A small multi-label image tagger, trained from scratch: norm batchnorm, muon at rate 0.0055.
Rows from block 12 of a small multi-label image tagger, named by matrix and row number. Each number is 128 + 24 x the weight over its row's rms, rounded and kept within 0 to 255. All counts start at 0. Numbers have three digits each.
After each channel's rows are labels from the 100 images, of 14976, where the channel reaches its highest value: "top examples" is what is common among them; "colour at peak" is the nearest of a few named colours to the mean colour under the peak. Only what is clearly more common there than usual is listed. The data: single printed letters, digits and signs in grey, bent and noisy. In brackets: how many of the 100, against the usual share in percent.
# r30: branch 2 reduce pointwise conv (model.blocks.12.r3.0.weight, 80x320x1x1), inputs 214-319

r30.4:077124146161119106154138178118121123077127105118135149110135131104111122120089118103129149133110125140125123125117097147109122127123108121108134122112137153115139136193127126150128122099139118082108169116146112127124133139115128127111136092134118132144136173101129133151090127168153123150117145096167125125109110138124
top examples: digit (33 vs 13.4)
colour at peak: grey (85 vs 12.2)

r30.48:135109154087128112132101135186125116118169121153201112131106095122119141152133126094125094153141093110132135179111100114103134199134107087126115134110099130135110130137114086098117133101122127112083125145092150112114131109099117132112132109105114129100125103117115125116123117093099162109136116127103143113117135101113
top examples: bold (73 vs 46.7)
colour at peak: grey (49 vs 12.2)

r30.78:119151088115095114119092063132139117081097112131143125122139103096176141108112113131090143143120120092118130143106106105100119122088110094125108153121214126127099131129123136167126093149087104134161131127069131099118158128120121129099126115107110118088143121109107139087134103160095128132119143116126130109120121109129
top examples: bold (96 vs 46.7); the character ? (25 vs 1.4)
colour at peak: grey (49 vs 12.2)

r30.16:131108126126153132107120141106120111150094132131087136112136159089091121124110121143135127129122103119107113073088132093112170084141094159166120114137127112127127111129120147106130092131125092132143123132128121143117148150120088124134129125140119148152108135112126119135106149121088109121091144107139140131114129116118
top examples: small letter (63 vs 36.2)
colour at peak: grey (62 vs 12.2)

r30.75:153152138137133155113125081099130136140070118129168155157080164138191123153114128131169113143158093140106142134119173162116113106064129108138114095147174118120149097141134178134122175078104138103138112131130123135133163152093164124136118073142129156127132130138156117136124131138146149124142157119133110115129101120117
top examples: small letter (71 vs 36.2); the character j (38 vs 1.4); the character i (30 vs 1.6)
colour at peak: grey (72 vs 12.2)

r30.11:103098100057110146134150138085165146089109118148094127116162177093175089130116165164110128141128118124148127080110104142124157116110130143101108100137122134157158143125124151135103179111122141119146124134105077105155095083144125095124099124128101120114117095125107117064127132134144155150104117122141099131147114118109
top examples: bold (81 vs 46.7); capital (61 vs 35.6); serif (60 vs 25.8)
colour at peak: grey (39 vs 12.2)

r30.34:077124147154121116084131151103104160099106158142172093096114151127136100106132100153080120162148142103104122117127106165118113104118153128129123144143197110146139120116121125126122121135151139114159155097125130115101110100099101118138133142113121133130114150104137116139103126100133120121144139120121124105107134118110
top examples: bold (78 vs 46.7)
colour at peak: grey (56 vs 12.2)

r30.61:127122118126089125062119101169129106170122164153129113106140138172128141102097109130080118105127121138142129170161133093109109136093114153134121125134114179119091149122121146098148115130142117133123114129141150137131146132082132116131120106152103150121130133115142126119099112074149157122138128145153134160071127123126
top examples: the character 4 (27 vs 1.4)
colour at peak: grey (74 vs 12.2)

r30.37:132115140131131090146128140074135097121095137114100100092133124122099123133095127109163124129117153150087101113132089111088147097115103150134131148103136103137150084154179112120147097125161166112117154189146105158125124099121138151130114143146094158149136122127136117071141119092081154123118130108155100136126136098134
top examples: sans-serif (86 vs 56.8)
colour at peak: grey (48 vs 12.2)

r30.0:130147128095129109133105085093112155104135106117140145140105102130105134156120137127118129132101137111131080126082084136150116104118117143121148144114148140096135099147143162130085104114122127108108109116118105137122154113103133107124175079156123136109105129137118123115120110118091102102139105111091114092137101104098
top examples: serif (82 vs 25.8)
colour at peak: grey (80 vs 12.2)

r30.15:144101152085121082104137116113103112144099111069118126135105185156130148141134157115083147125112150105131153169109115137169120104121129077127123086147115106127134133088153154124109097134094153157096132148124156132095155100136132120128103136116102087158124096121152140096134097129135111100130107125132119108121130113117
top examples: bold (78 vs 46.7)
colour at peak: grey (61 vs 12.2)

r30.76:106107133135115144119140130153145128080130122167119134138173087116133125113109104141122151118165111124156110141155149109123154101109129135110113128062129085150132170136092094108163121127140165128099139127132135149131152163125119127119140156131115132131100083116136127132108118132115131095114123150126102120152134129129
top examples: bold (91 vs 46.7)
colour at peak: grey (66 vs 12.2)

r30.22:127126156140120138114131098120105133087127124106114119087101147152116107092136123153065147156160108095129167134105107144125148135111155153132127126122128155110142099121110135135117115107117126112152123124120131108119113100088121130131097116120113094157102094151132105113134080081118123095117071122121098120101100113104
top examples: bold (79 vs 46.7)
colour at peak: grey (56 vs 12.2)

r30.17:125152093150120116101161082066109119100118144110148124126062119162080094158095114128138103102107150123104149131169115099114128131113121111109092121136148180095160132104120206132114105112164097140183100121134116130127126142130170128148140103136150138090131120138146126143164092155089144133124106093112116104143165111105
top examples: serif (73 vs 25.8)
colour at peak: grey (88 vs 12.2)

r30.1:099100114137159129097125118111103103085082141127103116094128133125114092169141146114107126125139127088103102087130085107148093127143124166139126119130144107125098118116127132108084132102137116150101126143145139127136161111130130125121122137131131126175100108146119108106137124142094131107139114087124114131127139098124
top examples: bold (74 vs 46.7)
colour at peak: grey (87 vs 12.2)

r30.59:117163127120146150157127189114145113167145113141153100140181121164115135133113128115155117123152147118133150182106145141119098152166167107152116120126112111094140128108126125133114119163131137153128118114154150118131145133145143127134130145124150141188154122220111122147165143126137155121130124116147128126111147125140
top examples: small letter (64 vs 36.2)
colour at peak: grey (69 vs 12.2)

r30.56:136109154143147159102116148145151143107123136152134188079142121120127103120140110147073116124161136141091117110053128088105163131107114090144103130062146093113130104127105103129125120105145119106131098114113118138135145121113132145128147104129104139103115105118168130153095123114117106127125110146218104130112131126116
top examples: bold (85 vs 46.7)
colour at peak: grey (41 vs 12.2)

r30.33:099118165126136117112164122135134110126099114130117103113092159125108145128125107124105111118112154109138086116156135156107097149144126157103111111113118128136161175096121106131080118130133156161154117123098118092098081117096131085118117106128119103083123093089129133109110093121109096113120112140142118107115119109118
top examples: serif (75 vs 25.8)
colour at peak: grey (55 vs 12.2)

r30.66:112112116102144151114104105118121110165123119137118103113110140168101172097119129118131104134095151095143100140143133088118124127131127129127106126075092137145096138147125094139128086138155105096131140103141109097116113109119136117127160104101104153103120112100100123111136115115077138125124108110128085109100118114106
top examples: bold (73 vs 46.7); serif (63 vs 25.8)
colour at peak: grey (34 vs 12.2)

r30.45:089124166155151092129120150100110117147117112108117103121133133128120111090128130104113117149120115117134115086118132128125133061100122121113119109126118117119122113145108194128098081077073142077125115136153141127117165129139153139115120135130144165135128150145146117163123138170122160121172135145159134128108157134141
top examples: bold (93 vs 46.7); small letter (78 vs 36.2); the character i (32 vs 1.6); the character j (31 vs 1.4)
colour at peak: grey (81 vs 12.2)

r30.69:157121157126083150126123127120119123141103125086118127111135128161088136149102141137117109103146169138141132088183090101147145126104097170127104156092110136094121127110158137135119114136118105112105162107137149088118119107107149123103133106130113112112107088095100118130095105092141125105137119109126140115113109095101
top examples: the character # (26 vs 1.4)
colour at peak: grey (48 vs 12.2)

r30.62:105144142190133134133107145121049138135066117084139119151142130115107134125122089132105111114111101155062103109097074129155152137135142080154117116114144091126146143141113137125132147180115141124082142133111133136126124129125102138096091128091109088127142111118135150149136126113127119141090103109175128110130118137099
top examples: bold (73 vs 46.7); serif (57 vs 25.8)
colour at peak: grey (34 vs 12.2)

r30.30:121130179134154145129138157126135142123107149130141136127163182132119123134115117122121119125138103131159094129114144120128130139126143179130137160081121140130091125118163114126144120111141122091128129145123126132107118103127122141147110105127087128115105111085132110108143117126152131108138121134134135111125132119119
top examples: bold (74 vs 46.7)
colour at peak: grey (50 vs 12.2)

r30.19:095110141144090144126112140130122147147136133124116080078126120123140140099136105140094124109147144075086121117149117135132138146138149105087145111098130137129133113102113095086124131113118135120138148130124117119105127119112124087118142115145106148081115144117108122140135123070109108117159078131101108102110113120118
top examples: the character * (29 vs 1.4)
colour at peak: grey (81 vs 12.2)

r30.71:134128148172147150099134126143141161170131139118133109074122147134087121165113103095147110088128103159130089085160089121114118144084122141138142136102112130119109150109129158114150102094135134134132145114098146134112131121122093111147122101113104127122123101124117123145170138107103168127115114125097112154096113108113
top examples: serif (86 vs 25.8)
colour at peak: grey (83 vs 12.2)